config.yaml
model: "image classifier"
dataset: "rendered landscapes of hills, water and sky"
train_examples: 72500
image_size: 24
crop_scale_min: 1
horizontal_flip: true
cutout: 0.4
targets: ["land"]
num_classes: 7
arch: "resnet"
norm: "batchnorm"
hidden_act: "gelu"
channel_attention: "se"
depths: [3, 6, 3]
kernel_size: 3
stem: "deep"
avg_pool_shortcut: false
widths: [64, 128, 256]
loss: "cross_entropy"
init: "small_normal"
residual_init: "none"
optimizer: "soap"
beta2: 0.99
learning_rate: 0.0014
beta1: 0.95
shampoo_beta: 0.99
eps: 1e-08
precondition_frequency: 25
max_precond_dim: 1024
merge_dims: true
one_sided: false
adamw_lr_other_params: 0.0021
max_grad_norm: 0.5
adaptive_grad_clip: 0.02
max_steps: 8700
batch_size: 128
epochs: 15.4
lr_schedule: "wsd"
decay_fraction: 0.3
final_lr_fraction: 0.1
warmup_steps: 170
weight_decay: 0.1
adamw_weight_decay_other_params: 0.01
Rows from block 9, named by matrix and row number. Rows with one number belong to one channel. Each number is 128 + 32 x the weight over its row's rms, rounded and kept within 0 to 255. All counts start at 0. Numbers have three digits each. After the name is the row's rms in percent of the matrix's.
# convs0: first 3x3 conv, stride 2 (model.blocks.9.convs.0.weight, 256x128x3x3), inputs 66-76, a 3x3 kernel for each
# convs1: second 3x3 conv (model.blocks.9.convs.1.weight, 256x256x3x3, transposed), outputs 66-76, a 3x3 kernel for each
convs0.121 107:110196133106076136086106135090101156117143124154133077128077146078131159125165113119218196166106149085065185094098135059110184108143085109180165141099101067111137108112133092146148120152098088226093137077064113099118149106074135146108157238190137112104236138147150116125112095200112127184114145183
convs0.122 101:109146088171136158119153151056101177115133095095159166104152122146139121102076159123113109112148088136082131121108100141088156110114187138112140103108121091100115140123112179198084116144165108151049136125147137158187128122145152081091134109092109124111131117113099100130127123148156125118161080121
convs0.123 102:127134075140123076156076066119095113141138122077132113117191138229107193112138131132067205125156121159130046197126139101118183200138193180137155111091096107225118087099088113089121158082147143095144116121171186180122173141120121091154116093141125142084097131157176140141153145074144182103185117115
convs0.124 108:087105155131146124206101147125119182132075129155114133198152139040165131183137067090129151159119098103112123133202147118109166139106161135143119172156192089149189122150101095092137119107176097063072058115087111146157152095118145104150114136122159138158040094118101113134174139165178154142124088130
convs0.125 101:143153119162122151125100084111142131136120114138131023180085149118055177146204166152135151123177149159220177139173128099113144112112134119171145174118114144094148151072151121192059167208124157176105091103103119110144092094104129191124105113152158158077128101097137119094096061117106136165101102145
convs0.126 105:158136145175114087152146071107088191140068104081136072127091111174125077105123200101136171142066073166101181125142122158126098090102109083100124158118116109142101107141109138110158135165089143124112086087111094029128119084177086151185174121117133122113071152134155123111168114125143155071144112161
convs0.127 093:142132110131105173135136070086119172083121083135074103126127133072122156082153181085095119097128163120116144114137104145100111159079093066139176133110126105098155151074171105176151175096088149140148105109104104172128139184084154149108209116086060132182128132082123131106089142084154181168137153062
convs0.128 095:105224119129080159167132090063177145106108164199083165120148113149125127132162172169092179108140129108105185107151109093116147134119163137158120118156125142122155168151107152146097131098149140136165128089103166215189167096119125134140184115129119081197098145118146096120110167149111110128146097082
convs0.129 101:087157187140222137203137080153146119149097085116089129096106145129112158174061152185140103131153142054094171158149149141078095127093060217065134139101113110187134166141168147108173101142235200150112152103129110175144120092142116184090143157103133090149092121097082067141088108133110154141131167114
convs0.130 100:129157126099110109174194094159156101093142189217120132162108123143140119136121097153098152121101101134116122106126082174122142108161119119098096135092104106139134168137090081121140125097113158131109187174138121060050078150155098137119187175131097074104195163155114129119101136206032099163126113126
convs0.131 103:143126120101174140137168108155108107147120146109151129114111135071166154070135142143155117148091120115149160167137145130142134136132149147143114113120119151156078153119106084190120152146154067119108124090079111116126130101134156162161129172086151199162124121135082167118095106169152081139129101132
convs0.132 086:184156131127131078162144083163117181116114226121110085101093138109107079100149072116111157135095103108127152133170101181171166087122020117087112137148163125094228090102065161182143143159125130129141089186147129070097143112129107103105136103144096088132089099127105133114096083037115119212121167062
convs0.133 095:164107070145119147128110154129092115136134127210208107145154061170086110101143133125091171154149109141103189174099135097145127144150109121149127117137189155083108141132107079139120138101198102092124082144136168095106090093102091160102159119156101114131106138090114141085133166132143113115135091134
convs0.134 107:117146187135146177175158166132129125136152118145120122161165100112145113123138168117135146104106095116090108172093126119143092120105076117117151138137133187184138126124111138151139194130139074109118166117096157196219117193160116155110147095077116162110129157155116115086119141074191171152129145096
convs0.135 107:128116070114096165104159148129112148091103087109117148159067125096131091136096071086160135119124135119124132152076090094131138140134147121126120109129125090153108067145127113121079139099112124126123100111126098183137169160119153095082076161157110122173116123130147110144120103111112096121137085138
convs0.136 098:081133163098162126087091081110136139169176113119143225128137139097106163095096146110074168162144168116228121094124161117136115134181114102101124116115091154175160086138175160115082166151137106158144174177093112076109097134151142146145061132120101092146156124121158100134137129174164141098094155127
convs0.137 109:114110155077157150134083128144168117119083095093178123102160091094066099123099159123146069143122184116199099160131125113119069074107103137122091126150108155103091158114154114150140095192142148078097111175067091123142102107175151091077062166110146156115146106124097136159122100124143140126130136129
convs0.138 097:103089089145103107138127123174096109100144172177111142145157091098154124136092111108097175070123124139086076138159096071191072160113114124141141113112125137111097110162126175112122098075146101104091130151087101134099202143156109200179142096136109162176134134190115149118150082089149116139143150143
convs0.139 103:068088146132097153083130145154125084080149136113157066162106170084133149147133197172141105109097144131164121129147134076092126180084102160138149100120148153146121154085162124153085107106130119130067099113103206139134223140104098182098130096151138130104135177131056147081146183128153177156132175112
convs0.140 106:139152116152119164114157106165168089112159180130093193167164162146121131134127100125150099156131140115103115113115097106086167110142110085152098130125122133117133109135171088089132154162167074101101136130123086120097109111132107096087140087166103099166096147152123148138134188165116163158124106118
convs0.141 100:127110137122115139140134134121129118112175173163090094117080145112137155232046176167171102187119081163109133114133182140164190146085113123097117161128141075171157170144124062171094106092119084110127090051130034137081098110135128132102122082159109154098107080125163171202148096117058082143120111113
convs0.142 094:106217181166077111196155133186159113122124175114088099060162120162111100115148166133096151138146115104149044137183146132157129166165103119125136127168168117125105138123132137185129092185142120099106091132067109086126079140176139057189120067161127098133107122138123066110134148216150138124134160115
convs0.143 098:150115142089129115134119186137131134123128200108105114123110136185099135149138180133147087140107110125137162126168088099063132143121110131159060130084153093137088091158156160126120125158107153095128131146178142138110071118150120124121103178178154095086157123183138095101163141113095136154106100092
convs0.144 092:129111135134110182139146120142127117109090144111121105088125129184158194159174142151063151101150097171147137124108160145145098117155167125125153170098101096238189155116163135088095097177162110139135156124090112158160147124093150061137107098120138142140142119136088100171176148123170064135089132097
convs0.145 102:106141121159155145072074158098128118142142113083099085132128117144129128117148091172072139112105158182093151136110117093086138108136147103116100102146146179097164131123163153076130121187106146133187143129191043099019132135111131106177120152094114086077157144120162125117087155133134139157138155150
convs0.146 090:074133134172157128115166112165162131159137099152078065103132104109154148154142131129142112124126119143113150140079058115091162086137128102134117129148151128119130136085102118147145137154095170110093146166090134117146177160136166173140081136213116152131137130126123067085182144153106138151131112119
convs0.147 102:092142114197170117124114150094176152137110158061100203072098128110125100144181161156061117140221126063126120118123144108082108102039119128143135136159185117161124162164102153176073123215159097108134151119124167146112159110114103116167132157157142145103096089069085070169139133073142126097140137094
convs0.148 095:177130146154167086113128169115136061081124068117101175112138111129138074081152109122121110145110124088166108108133115126148126142156071131073112103131144135134159050089091131119087184143177139131050132165134189187168175171161124119152120082083151090146068116121159072122104158165104127082096068096
convs0.149 100:135119139146129127117201069135130072074169121174124128112082130129117094088089158115156186144081135131142102102168111139132072148089136120084146113141118145124083126127121122132093114185100153163152155063121117145089079166117126076150139127091131139128184134086156137119099144130087125152169088105
convs0.150 095:113137113150091070110131152145126131100106154150056094129128133140108107144056128138166138123067172133177111109143070114131180159049151138115069096114134134168090133108059063119123090189129186168104145126118120104129126102100085109140162112115127148052115098154098074115188210098107090108143178145
convs0.151 100:087085134148078130156204125130135080186119100151195085132147053120097143128106077125119106171124074139088125119124137138125162120144148128142112120176168102059116132123068086158182117112189118155100173149046109115150120199096107123207144146192106158131129110131139153187139167140158161093168141103
convs0.152 103:117114123164124080106182168118115123141104114150106105162070129132130070123134153121147168155158124113133089156118100146163052159116105087165091145136091138068134099146150133060110191101124119139078124134083133139130151117101136122109119184088124117209137195196130077137133168113108089154124103140
convs0.153 104:138085136072143110130182140149121076160160073150135121122061084180080165124125172110109095108111083148132161116137144042163173134191168162090086112093137131117156157128077033111127128128133130077090140142089053168133130114089119095137119164106097107134118124138211086112150115151117108104163067131
convs0.154 106:130125106129085121139127120149089152151098027041154069134075190102136091153111109161132141096125062131099183094167189092117137152136062162121161140124120068112107162169145198101130153121160160145182117169095062133082137090153122141090138145149123098108146147135082126049119170123136160198088145143
convs0.155 092:131161108119104134055123093084104112197153132083185204112115147107201096187081162141132161093119178127076111096110121103160098150122138106163109159133128093120149107090105179122092160123157136126164078105102104172162172142175205147112106135103128180119083129095118119110128105110127062084109109100
convs0.156 104:109124078089107162119133076089062116143130137161142165115149155091157102119152136073144073143160089183115101113109137065113121122157125107149118092146150094093145209147126152130103119160105145090129119103070080117108150152073160131162166066102100156157231204138105129154134155216139117175160146111
convs0.157 089:087131085130139120106117109100108158128085116125136108125105067146154102109126160090134206119127136142116203122100089110146151106197154097108135169135101140079117125154140103137160104115113126096125093113166135055096186089192097098146127097185043145136088130167113138131190121170161151125108155176
convs0.158 104:196120111163119109162155081092138066110100144106061104149163055171097108120144179177150066113152138122172125149069104116155145124131146095056161129137114157115125105159123111132120124146235111121102154107168128157151118149135154129116112088132136103049146133140092119177154116104101131117147111145
convs0.159 097:089129099168099095136133142096090157173105136119112075065164137168108134169106140125102114110129129140083120134106103083165107093156152155090191176132136158177134129107115177072146180142145132158095063066139121148198127164143136102079090111120131113097115115131139133130138156179105137130155164132
convs0.160 098:094108123123080154100162075108157141143063149116124128097195117076125170109185126162108078097143123109135148105145172136087138179159122109092124139095116163183087143123119133161137112143159127117125146160115135118081161189096145136125079160099104145189174184103111114139163134114114168120090100108
convs0.161 097:107093133121131132134156103117103140136141138155162098150135129098089111101125116121208192161147168126134057147106114195076117110116138134156129162114122104128117216196108164093142171128107148134180153143078130082064118116125188130146109136124091135105116110095106070113182112149151083078137138146
convs0.162 099:132148064110104106138192119131115138122072106106165077146097137126153116111231168139163097158101129133158116101065175131107041113132156136090117104098097122146128134125150120133180117158102159104099133118136093132093128111120088072151122116090121135152122125149139156093112147136139161112127154137
convs0.163 097:194123148117107155116126141143161109083168123121127145106163113186152127125125153090118169125125146149086097163126137126133177122112137131144112122133167136134160132150074142135093128159126082115083150127126184138149156114128166140153140130145123171116089127127085083144146105119118116134148113132
convs0.164 098:102150083126153166164113114147059111134136174130148122104135150117093176158158076149136109108054134132173132096156115136167130081166197139169089110124086122061118157109159161152228121118142131149166109135166171119077113106141096166077144080137095079168132098131101125171132134140164066140132154114
convs0.165 100:101138133104137116095101149147099091154119118157135086145156165131119102142166126126107064051083172122126115175172112113136132106127130130156087143221140172136128138101136122097121095124214149181184137113117133094112102138062126096136143147099120083134197165125136134179188135104157127135081084079
convs0.166 100:175132135124104198128149146094118094120112129159098087166136140076138139081217162147129154116126160087182129153123186097130186117127097168099162106188086129149106089095139113093178084134116096116106124106142078111151187117074099096154127107134063162150170070128102123094123145130101100120095115144
convs0.167 097:088159139072070093147127144157098131152141130153139151139163181111100206161160129104130125149094092132094139080122147128191122198191145091118173127127114105068149152136097114116108174155132137126125109092053105108118103123140114128076155123180097118182194145031135145201111107124139141140129126150
convs0.168 098:119164073156054191102095156127094151115146132093140086064119179117132127081152128097137115126193143100114042087094151116138165127054109113142100156143096188126185130148133102124065100174111110170154205144131104109125115147135115051130125108171142158141146118162110137151039111136148146065081087139
convs0.169 103:117135156114158083166142141125161101153143117140127145155131130146143175172156130126071146093153117099154124069074139107182088117134163142142121153107115088163161178188170118149106084143144114164129119124153111065097119107126118120129098126080134119181114142110177143106087158090124139101078122075
convs0.170 103:128107088119113120124146174125106084116125083104156255171147136136152086075113127121126102130128112108121125146115087130184141088111156136155068143135124122140129158136143135079073100124075141113139091096101118082064133136067137109106106144137107137080111163122112080168125151103144125079126085109
convs0.171 106:162130172099141144145136077181138171159149168101099124097120140103119098167169122140190096191135163197104132111135118052055151164176066105088135109177136102156130093061131112136135136155108119099126107116080145115068107131125123180150125102100158153165170131123122146160115130112140125102143132125
convs0.172 096:123154106134146127154144121097122103107135159092113142100124130141128090097093165104127163134137077138152170147132134150152195106205132139159095137083131140126106154110140113171118144094161099122094158165134082106137160134148159170106091170171106084103129165121125151157081048155171159148165167060
convs0.173 098:140122124106208173113167120156101113122178138140140122167119104072137089149119148118126156073089136118134074120144104166162081133202011084101103107151153104139124141163097111078128117081132102084148111148071125134135171125166131129151069100160102158144068114135127069169119101121113121139125119155
convs0.174 105:196140142074130104079149122126112171142172168072089121145121157094144096059126172101142219109145099118128120140080155102106098147161088108079097143167088167163034089084123171143109177178165090102165198084120083122086134115126117105128141188183089097106139168158092140087142153119156135120143129178
convs0.175 085:181151138069156077129104156109158165171133112108097103085149114100117121134141109134127077109095087141127149081108119166138088098086118090167085142132153083106110177129121105132180128119163128162193145095144083121093093127146151139136139187153077114127097167137129095149101172177052140124125142133
convs0.176 105:136118127075078115134169188158114146130116084090091168156140162157078112140145141128152112115167091161124170101149131143131131146097143153144095097134099128131163147127085133103086043113152062146110139138122143107084133078143116115116132108151201117078073103145129124097117144112137133135093117087
convs0.177 103:099096094105139132165133162154154100071096079145082076109111084147138093151131144135132138123111116104141122088134183136128117109145182100234113168130145138115122144095105118105133161162163163102164143172127122110148118163168107197138148154138170161158105138180173154075190164107101089110121108102
convs0.178 103:118175166129122095066180180135096180119114127131150073109127112075157173071232174170145106122159100152127190149139134122129075101150166123114158137074116116120125110134158095144142144134131083138119084122142101120172162133135133101119122139110123123140118113141138119107144075086080121151100126063
convs0.179 105:145125073116125096152137136183154145079125098124110117122174100155123143067097161121190159103125139114112078157194164122132177123154077196152130142125115155094115112134180148085183098056129106141138151152113107057134148158123088127168181170109182157113106045137135156081130098089136104103180092115
convs0.180 090:127121155163103104108137129132151113119137196125060159089083142109194119090086125120199097197106053148169126143124186107071160147134106098106162158182125103156125077184120089127141165135147107106109137118207113060071123120148191093104078141119132148075157103147135110167098148127061157123082110162
convs0.181 096:110138132120166126061180099123128119127163123092116165133135156138163128048195059150144129116108126146177055113170111091164152159143116100097102142045117101078197103115149114153134101095178166135138096128150172145072138142150120192096120129118217157133123158221106103151094139149108119145132084117
convs0.182 103:141134129126178139104120161149162079165131155117173132139061104115123140135152112131152104145120114139144165137146091139118135113116123180101115080150173134151131100089151120173171132142158154214141077141105112154108120141134167154094195073144105121173170122124155137152086099127162143114169127056
convs0.183 097:138130112161137214125000155153145090101140241156126152142130124137115144165065174130122136113161092125139067113156099085132122210101158116099134110129139122116102117166130138104144118201130111107108104116101093089113126122097155104146151114150136125100091102083123120152209152120167116102147097100
convs0.184 098:119115149148183089123080100154134144114120065156091126106130135141156172114169063161088139095120158121136139128156146132065157147152219118105078114103111131139119166094128070175119110111143139187163073162117084150122130099128101107144128086143141155110115190153113124106140151091118172138134142141
convs0.185 106:095109129181161112169139200106143143150125131059130126121131175145202149081177103160080129099132132179144155113118099134126120167109115122130113147118116137078108172130209110146132101116147162064129114069164154127089140102163108117133131086133057150099138129144077105128105137162157181138073086113
convs1.121 106:161144144166132044162122145210102116125113122142052106164151233139170101116150115157156115115139100126118153162113085110138167091078131139149138158163158149132147170151097162109137118129152154085140085165148177174116117149134144138119160155087108101108149136075122165137123065142104096173108133110
convs1.122 097:104123155138153133143148099115117153125163132117127155119113054097143131137145189174126119149135167116122190157172108088064129145186156111126125122120120120132073170124113083126069122147094144149101179118167110108126075110133128088131192090115088103079092025047153188183142140186132129172124156117
convs1.123 102:127067091138139140140161140134147110138122150111101125133134161168164117169088055150128097070156102127115149096113122080121153139148151097127155076085127141088087109128098162066130099150123144173141147138105088076141128180125122047133091128136137163119191135093149117134097122211182099155183145121
convs1.124 103:112076144129147154142125152133131130084120119131194096139084156131099178160116133119125096106089102094157101116147157102122136133093174128164123131085107108134115075099085155145181172082122114144153163139144174154117089157132135147109203162175121102120079099042126101172148131160083107182136079123
convs1.125 103:150172105103130097111195122138153144164143103134100092126107119151161156171119089103101148133090143095200118089085105082149146124139149102126136115038194158154147144092187139191088118100142084135106118084126110128105128106129116151132123116137097130083151151144106161177165086169149215159105127149
convs1.126 103:111118131138156134117104111122141109159152078166097137122143146140059081119116187183100100185136094145146119144105112140152135111144143150115081125117109141119087126180179059101135093114212114121124186166103095147135136117117084211152138102109076116127128095144126085132122154101119196125108130093
convs1.127 097:091131092100135098099090148096132118116151121091180166091099172161106057183122143104098085154162110115155102175134134069097159057194090059138135057146131097150136128167098097144139131130149155162129110119149141128146112145122141146123115090116131147054159099149091144104140101143130181151101036119
convs1.128 095:139122112076072239111145177142128094139119208141143127121122123114174191094141149154144149064111115163095108129119174119169174129182095134121148149086130148161040121064140166137148188122132100163143097083118081140154145145133077098176145180101133139062153149096133225208156138070128152218153120088
convs1.129 100:112161185101088138151093120134154107166149134114108156137084111130150112139150095141092144151095150058158107120095120112164151125164134101157134091156150153107136097190134169110125128101140129170079114185128076160178104093164050084138111217107140186072106165148128056114134149099095102183155066138
convs1.130 102:129163157118130149115143162088083167099166129171142111170122134039086128094146163122122122161150140121188107132111137144148156122134185157071093178152079130109096117125150154133153138164144136155120086063073149109152110168138143115158133111069177116130180155065137098111114108145149205145076124144
convs1.131 102:115156143103136160166154131146140155143159189113100094109109152155102157162129144066111175089157189101100122146128117107166127141143127106095107109117110107146205096138101095118071150089158094144151092124100148114109128145146044094174124139129142133076106143097127150167118114115107158152119062148
convs1.132 090:128122166112206182108106116110142108163135133135138134111222139163097148126087061120082189105129145129150133092094123103116144155089103119060174129128097138098122150096100189117166110147117127058069160056168189141087121161127163138085135105154101193147134162141128071141136161126104173096138155159
convs1.133 104:203182079163147053162135108134124142144110124130083129179122064089159095086166107113112209044110174163129109138171112098104090153110122089136124182154075174146100112126116157110064144140120133098136147160093155136096119157091136122097120158158174108100151088093123138169126110147165170136134118204
convs1.134 101:116154132145116144109122120112111146112139114122101126101099106171093062112113189072121161080127126122105126145115111105155141131108125200127080095211068096115174164144178116165116146111110082078139124080181102109154143072164171112066155120100134134112162183137115093139132152054180110070075064130
convs1.135 100:155123122095142086159106111197170108206127086114160080085102088145085143134175093120094119153135055120107105122128144202151114177120067096176114118084185125085097091135168162182113093154105159103125113112156143135063146125103120195094085089199155163163088168112129137166150176127131046103144168139
convs1.136 098:136121177125190072157098074122102174150149133112127085110090224115147134102107152155158097094133121127127127143138124122095094146154090169097151137149114082140166081048072128164168139106143134132099122100163133126133162159149152107134122122057131126109126114136093082129137090066128053120155115109
convs1.137 105:127153100118110140184126153111129101137134127146126148060167128111091128151152129156155115125154116125128178130144128112082140117123117059143102169070113105131153111087134109057115148103128127063126139143118156128103086108122114180136106171182147128157102172143154177142132144132145178158122080151
convs1.138 094:117137158109129139120153106127190146117123132134083159064072139177187160152143162125050181126068166115108155121158119117119142153081124134131173126174145144159100124130098124112172137112123121139161103156116152109138163135139117085162139107105058112165206134147151145170119118193114153103145102130
convs1.139 103:114113132146105090108137096162122125137077120153146094142126147060142157154154084131105133126160080107142083133114130071110215125135116180142095147084147093164121118123111171086159130131138175090121145144139149138078169175115128039127084160150125190152114132101099141081143127152134090119150076118
convs1.140 102:142119110086165102070085110141112085121179136082150145109098140098199214150138145156078170111132117092089126086109138149142136131153136111148104132156151140124096148095111112106091130103140118115140154068137120170130159098092160077179118180088138114132143158165110132124080149115124108126166154121
convs1.141 097:156110112188147185145179171174124142111059135153131123111136129136162173085122077125124115092190109156108177084110105066141126112116115133114135138147117124094137173126132091129152151173165084123109080140105180085126197161096138099114120093125166162092118110175139119100149123156122106162120122092
convs1.142 097:119143127136146021166105123108129176146163107145172091133152129132144096136123123159117161114172089125127120150124100151102125147096163148114093151067085175161088134069195113111094164147129084127101153189070127115062115147114148113173127132209139118092106090152108168129139093121111125149135099110
convs1.143 097:178136076129164142104191131185151103116088134130118126140103098119129126158172150157121132130210089124156134166123154151128111086084084159186096186126137069127104133122184107200114127130164142124152174115123107165120098110113117142071126105172146113114165105134116157079153130122127129089157063159
convs1.144 100:143139134139116160115137108097143118160089149118121138185141120140150121130111096101164094124204128121024125055059136124126165119153112118131114147128153131184096096168058075138138169107121107106085147062123085123163096133127118074155171146092099129136135126144099125107164084101128140116129176164
convs1.145 100:131151178161029061115129172118109134106091175130109176130121177170143178136122150085053163175069105185112113131152203106157105096086130080125148151112162136121165136131117202162143089102148170113097103162079121148138109213122141111163137095132114111095095139143137103129151145082105048147123180042
convs1.146 100:172111171131196100166125132159139116040168168160172107102119172125128126125102130108128142164182160123160140148173105073152113142076091159128125179156155054114150138129134150128112150098129137180150193161096170060167136167130085099145169100212130127137112158122126161134168126125087166236093100088
convs1.147 101:103117156097083057100129145154136094080078136110109142129173111080091109125155079154197125131125145099125129084137148138154128191130112070164140133192154134130107120124087146180104107185140117124189142096206104109105113100152114115058157091157050089118159119120120142109152178119117153170113150074
convs1.148 092:108134141107142131147115147151075100120114120146130157100068158140132154137160116133081117130161145143133144178119171134127092131075131158142142124143106155098099111126131150130146148142150169123139125114110103140093147147103142144116082160138124109134109201151128150085117115108152082120150053122
convs1.149 102:152094160137047121145117144137078146145114126106110104066155115127108113118157095098133120123134123169132120116094187130161118131088170139158104000136147112115123107154097181114073145096148152158107175075118108136180140096178057088136098132048131154126174139109177134086120181084123067152145101146
convs1.150 100:062165102072110118107147143195155098098118185135126130146125061142081129097094128107113147145128120144130146144157174156082106148142140148131155106107081105155093125178124082061188150113117130083129144128158093138102156145104136140101148151153177138128104167108098127140080117141166133110131125148
convs1.151 096:067174150099132109130138109099147119105113079158130148155101096096136123148157132176107131135095101138147113190114133104116178098132123154080132177150158147084154107069186165161103138127097131104128115146084134178132152117157113128127091138174084101164115174082157129073137124122125109130199156130
convs1.152 106:136113098113182118145139148183203152085159108132132092174096121167182152149170119105108100196202107140059145087209133177074082105075143048149114137156169138143110161153186137129111103175118113119211079142074171121127061118143136139137167162082139173147123088123102179093142132130105114174091119149
convs1.153 102:140077167105119131128147142206191120136117115131120111184181155109120050165099134148121113086153104113141164154078151144062232100162113150104194107124163135142122038148101115137177115114150155123132093143122114098121193125106097169144154105135131097093135093125121141069136158135103103184170116109
convs1.154 102:177202087096106120083139168088111135099139101095147114102096150171106084121118134173145110110130146118157146147113138181122086121103149137114149137101169101101162084160085086108160136090126104090139144134094140149128143156116067117144184125111138172142080142093148128119070194167105145096172178107
convs1.155 092:112104181155072172124167166116137076076175168142103051133138137148127079160155164120136130091171095152127158118153106160129153133100129130152133064140115096179118066099123143124212119168031075146146107144130129154176173122114118157224111118137165196133118077154120090044154126124081158160096107136
convs1.156 099:138123143166100106106163136146203151118188123109140168117091118065087138170105182165116081151159129126123135094166146145184128148109043053120147107152077143157084072105115116151129090105066130096145073169113099174120106121132104137100122113126180201145127142149164125145139147100113106116096169101
convs1.157 088:164090116094107117153138127152105152241136114210159165123124150101093140171089070145156051119091071165121146110115119150094138092123163118168101119108172175065098119086158120142108145128112132113187086115086127101089080086194056151130159116042144121139122183167205184135131123116107072102120118144
convs1.158 100:124163108191123139106096136083099117112119112148138123084150102103138088095185131110100143119052094135115142094148136086123126134069139215099132078154140153153079113160182083173111182086150140162099113122112124126171127108127111157178087137145067084108161101089127137141172067085114081153124150091
convs1.159 098:127114167121126096109082149132098156139142089121119129183214194088081112155140165108118123109116095151101106072146069138109120121183115125165112128062120181082119161094160191134141094145093151099051153103160105180156122115082128114157122116120116172135116103090164175145093116144108093140118128135
convs1.160 097:152146061202113181157076141120140148103150073117075098114133180114145106135149098107122094126127112166122165160129070119167082083119171123164138190151136099178092129115126120136121144146148107132140107116103082137136117166100100153120123180147121100161139124110078071130133118169150134164131138137
convs1.161 100:124083115122090170115143126099122156111093140110111104117054102126099103087099146150117113128138188139135125121126120139123149130159083097136104065108133114085132136157146134164138125112144105104195086125085107086098158136152109122117151145107142124114140193125145156114130120091166144051139116105
convs1.162 100:150150134114112160097099102130158146092151191141140125093154109161066166212110130122109115125170027153092155138140128103097106158119116143118127105162115131147176127144100120150075121075137083121168144088116152108121226144069139130134113059120095159138149132114140112128096153147060184148127095137
convs1.163 098:167087112094113131092101128062169205132135068140100110174124082118104178098107157122122089075128167103153095150122206107139092149136120118125119150176144137112143029048047110118106137055120115117126104149138141141151111131131127090091182135134105156105174119107169176159128162125114137123149144112
convs1.164 096:133148095134140108077137138114170104151087103161204135075124115147164169140152084146123144132136133131149093123139104101199114127113063131162132127181100101103142092162112118127154118107127110103161116102125213102103124125142137153156150173113105136176092141126174128167123164134116082148140110106
convs1.165 102:121098109135132116157127109114127143120152155163151115124157187157167131128142089089113071099105138139106123123130134067130128131070142094083124122178134136125100082091068094159210121152073144062118076120142138139049140088117095117114158185127124103099098133118126138129161160188162065155151164100
convs1.166 102:156151135205110125103049099152070152112181112111078122150129146141113110163114062133143108131145067144125135176080103110112132106117138111097148181131039217134097169069181136146076111106101122145122134097121094162220150084103152162158138135112128137118175127135153115090143141100089224133158102096
convs1.167 096:133111138116104121138133091162137091066143135092115127170107174095037073164170183098073090161102154114158113125167117146152153174156169103103158114131156104120130176160096073129123108203117130178107160124129159102115178113170123129081185086106072147111111133147153144145110121194123122188085094147
convs1.168 100:105121081147162078157087125171059187117138099107127099155156088083120151158098042122125079109173172152101122157139131118149105163124138108117114088051161152086097114135077091109082143167120087124145098125100111075102084107113144088123122190112154133130140134131050087146107068142120180102122164124
convs1.169 102:127108157121149136118208137114114138131119086098121150174137150082136069200173170137212091140119136151153086114141128160132124142113176178141146102127146029157175188151106186162144063178145121147098131115131138129141131198157123064144152081125126085115104123120141133149107074113102110113146163125
convs1.170 101:156139136113080146161155138106139157139163137188109119138150127072189188164159108207101186114188138145084156193162085143131178085103132140118133116177105102142146087085104143142213117146104139102086115127143138111109134135118112156166149160129119095107129119141148162119105116160145163109168130123
convs1.171 101:177114083103176179111188220123074074138101146154145092102079135129185171099105132125112193122124113131055193141128138125114072138119146115134130000096197150152139151075144077158144142135150052138117134082140185170124128115100186088103176185080061153080130091114142090177137131074157098184130117139
convs1.172 094:123120131093108158140087137103113127093105080137114145110116210175157053117091134123111105112170142152110123217121093145146058127156091119150066152095075114149137159162146145106134134139062200230190130191087121109058114145062095106172129128083112082118178149156138145106146148059107112164118150104
convs1.173 098:098175123151179136158128084111161116077181238180136112103145111115111105132128158191149078140122151119114136141169117162164104129141068116129109124169128230190140118102140111122091146146203108140122190149096065087156116164076152168195113107187153133129050113183164131158096109170142171087156133132
convs1.174 102:165079041131106204112108081149117076162084196127153153128114194075131039066156087121133116139166098150145129106103097179091069120140137187154052109159075142094054183074116159165130115125144120153085035127186194163128103159152101140186117150114165134128093110121140137055173114141127137091143114129
convs1.175 094:086110109131179113074140136085201186122130149125167092141134116138179131111111073104068144144088161114100094115168120084105109051104067114143113062156065193125133170167129161136143135201105034088146130129159128130098102118082116178102122137161121133111133144098161141209120079068105151089136127096
convs1.176 107:171146122069114175168138098101089123134110117118151104134138145161141153060139103138080160132176126094137113104131186155117147108105096157155154124128145111129159148157171128175051124139140106135129159179157146099130103157093148165108131120171106142133150126110088146112151127140085133088135139101
convs1.177 103:158140099129058155071142103103111148161107122108085141132185111088106121133140121164073137076098153148126088077139148162181138146076147135076125108073105124172080111148130168171089130117153161132125121142162148144091110107159143167130115118148054159181189137090047093199112084152130069113108069096
convs1.178 104:120166126117123084171132116090079145109110143162087150117101142186132142101134129118172170095114142111150105129153071106079091109142157142126123141135125177135108115105126114132090134114107138114133125160135139133185127113118108067176149105108111078078106122097080097137203171106145158186085086121
convs1.179 105:174140050151175076089135110147151108118091101148102145132098099112115123120125124138195075111090128143097074155068145160139179087131134110127103122169133140064123071088191080129059108132139144111109066145116204117148141114124143211093136121145102108148106163209160114204130115155145135111129106138
convs1.180 093:113162094129123156097163135238148149203109045057108072156172146072100088049098135143126158100153199146154123141095146122157163099174146087114163099158174101146121074114084168151187166154120149126135148132049112120161151141150113112123101085115164183172116105202125097092172120119176082078105104113
convs1.181 095:144075112172108066095100111213157139156145119161136067117121107124137119174092110104066119172143079118098084156152120083164041136149149098177157142125077113135125144152084093113194097094155029142098077086173064192145095155155070163064125200104119120130094102096115143158174098112130159117152144184
convs1.182 105:139103171157148132123132134130140148107099067163123126110148151109085124151082141100144146128166087174126152130139099180166150154133127126132095109139144156147105132178138151141145175145121087104112095144138133130096181107106130129102145154114092158191164072137120132082083118144119161091157118163
convs1.183 097:155127187137147119126123106181111089149100145112131123087099067180150065142146166201187129165166188115112175118087064130127195151121102163130121153167098141159146143146188176151195111087110116083124133095126177107116150079104180153138150103122111122134106164128119100120075140142162059094109157104
convs1.184 097:117119114128176136093124083123135104179125106153139180111162135138165151092042138096116122153114117126098177171100168144128113108171119123116104106069093156086122116139102123103174138151092125116157148091152138160099101198134175097106099140116124157124127164093169132138147136145104150137084118144
convs1.185 103:142106068123078094101164164095108145115145132183184127144118109105103170150094202109065143132138132194173084154134117133053172141102159149200156132109124059117104114109124185112128085184075133115145073144211136157182097148122158124104102125141146179148195131160085098082088150070123161141115153120